config = dict(
    dataset='small renderings of single solids in any pose',
    crop_scale_min=1,
    vocab_size=28,
    encoder_norm_position='pre',
    encoder_qk_norm=False,
    encoder_parallel_block=False,
    encoder_moe_every=1,
    encoder_patch_size=[2, 2],
    encoder_layers=10,
    decoder_mlp_ratio=6,
    decoder_connector='linear',
    precondition_frequency=10,
    max_precond_dim=1536,
    warmup_steps=120,
    adamw_weight_decay_other_params=0.05,
)
Rows from block 3 of the image encoder of a small image captioner, named by matrix and row number. Rows with one number within an expert belong to one neuron, the router's apart. Each number is 200 + 40 x the weight over its row's rms, rounded and kept within 0 to 999. All counts start at 0. After the name is the row's rms in percent of the matrix's.
Before each expert's rows are labels from the 100 images, of 14976, where the router gives the expert most weight on average: "strongest on" is what is common among them. Only what is clearly more common there than usual is listed. The data: small renderings of single solids in any pose. In brackets: how many of the 100, against the usual share in percent.
# router: router (encoder.blocks.3.mlp.router.weight, 16x192, trained with AdamW), inputs 64-127
# up: expert up (encoder.blocks.3.mlp.up, 16x192x192), inputs 64-127
# down: expert down (encoder.blocks.3.mlp.down, 16x192x192, transposed), outputs 64-127

# expert 6
strongest on: plain (94 vs 59.9); orange (68 vs 8.3); light from: behind the camera (57 vs 25); colour: red (30 vs 8.8)
router.6,107,224,183,184,225,253,187,255,150,213,214,236,200,214,190,246,265,256,220,172,188,229,249,309,171,195,244,133,157,178,211,203,232,189,222,196,286,165,131,120,205,213,164,182,130,204,263,185,261,185,143,177,221,208,194,172,208,189,224,232,176,171,278,147,197
up.0,092,202,195,206,238,177,151,103,186,166,195,197,255,202,102,188,139,189,180,152,201,269,273,201,220,224,233,178,206,195,6,156,163,229,209,169,202,180,119,234,176,215,239,204,199,203,219,225,195,191,243,215,185,181,261,219,105,176,137,184,200,194,249,228,222
down.0,092,176,158,208,179,199,194,254,230,230,180,194,180,195,205,193,200,188,227,150,195,81,215,236,207,206,246,217,211,215,205,200,215,225,160,227,197,200,260,237,70,237,200,224,198,287,260,127,305,198,251,206,163,197,179,208,218,202,207,205,242,213,234,146,176
up.1,081,200,148,270,219,139,269,134,228,212,200,246,152,164,98,238,190,190,231,282,212,183,199,121,162,206,202,257,201,118,106,158,196,209,204,231,203,210,123,191,221,209,188,181,166,186,152,191,221,210,209,158,174,207,222,223,180,242,197,124,185,204,184,224,203
down.1,093,295,236,263,147,186,183,152,133,206,199,131,187,178,234,200,204,224,170,196,195,192,220,202,200,241,162,194,175,254,205,206,186,208,247,184,175,189,232,192,198,224,217,198,174,220,208,208,109,199,233,202,176,149,171,246,198,163,208,226,170,223,200,201,277

# expert 3
strongest on: plain (91 vs 59.9); teal (42 vs 8.2); white (25 vs 8.3)
router.3,067,171,144,259,232,214,177,195,227,205,157,207,284,231,149,111,184,184,88,206,197,266,195,219,211,246,199,229,183,162,201,197,189,190,201,221,222,223,169,177,185,169,230,309,174,174,134,257,139,240,160,236,203,274,193,154,199,211,184,223,249,220,177,204,184
up.0,091,203,237,205,190,102,243,245,198,295,254,210,137,216,200,225,238,203,194,271,178,207,251,206,201,252,206,144,194,203,205,184,232,196,201,152,211,189,212,164,190,223,157,199,192,163,280,178,243,179,184,187,199,112,205,251,196,304,210,201,183,194,246,205,166
down.0,082,218,204,309,194,198,190,158,200,255,206,177,200,199,184,198,172,250,229,197,204,191,171,209,212,203,158,188,186,188,207,202,168,214,213,187,206,165,164,197,217,259,178,125,172,188,200,241,200,207,120,225,207,204,194,198,260,125,185,161,125,175,197,207,386
up.1,090,198,213,200,208,154,302,155,244,212,205,333,139,244,244,179,216,104,212,223,209,216,198,171,234,213,217,189,191,178,179,270,197,214,274,204,143,90,188,251,276,217,195,211,176,203,214,224,249,184,173,169,218,142,267,227,195,271,201,134,194,198,173,241,209
down.1,098,296,218,244,204,245,173,244,171,200,202,93,192,194,96,263,142,205,215,189,198,186,184,240,206,251,207,149,190,276,255,192,216,212,193,205,256,333,113,234,182,187,165,198,258,217,180,183,256,167,205,229,193,205,168,270,181,206,178,202,154,194,160,261,136

# expert 2
strongest on: plain (97 vs 59.9); red (49 vs 8.8)
router.2,089,227,272,184,169,310,191,176,240,241,137,230,206,234,220,193,245,236,257,181,251,173,175,259,166,234,191,154,245,190,221,215,242,206,224,191,207,181,163,190,239,213,135,167,185,226,180,239,149,215,135,187,184,213,165,165,249,189,208,285,200,209,236,119,209
up.0,054,171,166,244,204,111,216,201,189,89,224,230,196,189,212,198,199,145,169,175,178,215,237,129,227,198,270,205,210,190,137,199,237,184,129,196,188,228,221,283,198,203,203,198,201,198,201,170,245,184,226,200,246,202,215,242,180,264,285,146,184,181,158,182,192
down.0,056,175,137,121,192,144,178,213,234,200,101,239,215,200,194,196,202,281,200,138,200,195,231,201,196,200,210,200,230,173,207,226,200,201,200,214,251,150,212,215,208,200,200,216,174,200,161,195,176,224,200,160,203,201,166,69,202,203,242,200,201,243,249,212,177
up.1,134,185,206,212,240,159,183,242,200,187,243,203,120,190,218,256,171,184,155,113,131,201,271,149,152,199,209,187,238,175,154,189,214,222,227,168,202,212,205,189,229,120,224,232,166,237,256,107,219,185,216,201,202,200,223,248,187,231,223,197,84,162,216,181,212
down.1,139,232,266,203,198,354,199,210,180,199,160,160,143,163,198,219,281,171,211,209,47,159,208,211,170,195,205,194,194,174,236,199,270,125,203,162,216,210,133,212,333,196,162,271,198,225,196,226,204,183,158,187,198,192,191,202,199,202,204,215,165,239,204,204,186

# expert 11
strongest on: metallic (91 vs 33.9)
router.11,120,188,257,230,174,115,289,134,252,232,262,288,250,207,261,185,207,159,181,206,158,198,214,206,197,214,220,204,166,208,203,196,222,156,257,246,201,219,182,156,126,184,257,181,200,178,183,168,126,162,215,133,178,178,162,228,181,264,155,179,234,199,179,233,225
up.1,075,145,203,137,178,224,198,143,215,178,189,200,213,251,138,193,157,174,163,197,195,247,133,205,250,267,182,240,178,120,176,183,230,194,211,191,126,244,198,227,203,164,274,227,129,199,174,216,153,219,185,187,205,157,178,187,254,210,214,238,198,250,274,271,292
down.1,073,307,277,196,207,72,161,215,179,204,236,194,212,187,195,153,197,223,213,194,182,212,163,112,221,187,243,192,228,198,239,216,248,169,166,173,202,192,142,206,188,227,154,200,175,190,133,265,238,196,205,202,159,207,177,242,199,233,254,216,186,162,272,230,139
up.2,075,195,159,168,144,265,198,176,163,172,203,109,190,158,167,207,198,201,203,279,206,211,221,172,203,252,180,206,193,222,216,141,166,190,148,214,229,203,269,210,229,211,123,175,337,210,201,190,243,266,215,210,205,189,201,175,169,191,181,271,238,259,193,119,185
down.2,085,151,208,217,192,161,126,179,228,195,197,170,233,183,196,185,165,215,189,215,215,208,218,148,159,205,198,163,228,209,193,206,192,196,228,178,172,197,166,245,166,201,215,163,240,186,190,337,200,255,180,210,284,188,151,252,237,190,223,191,148,179,300,200,190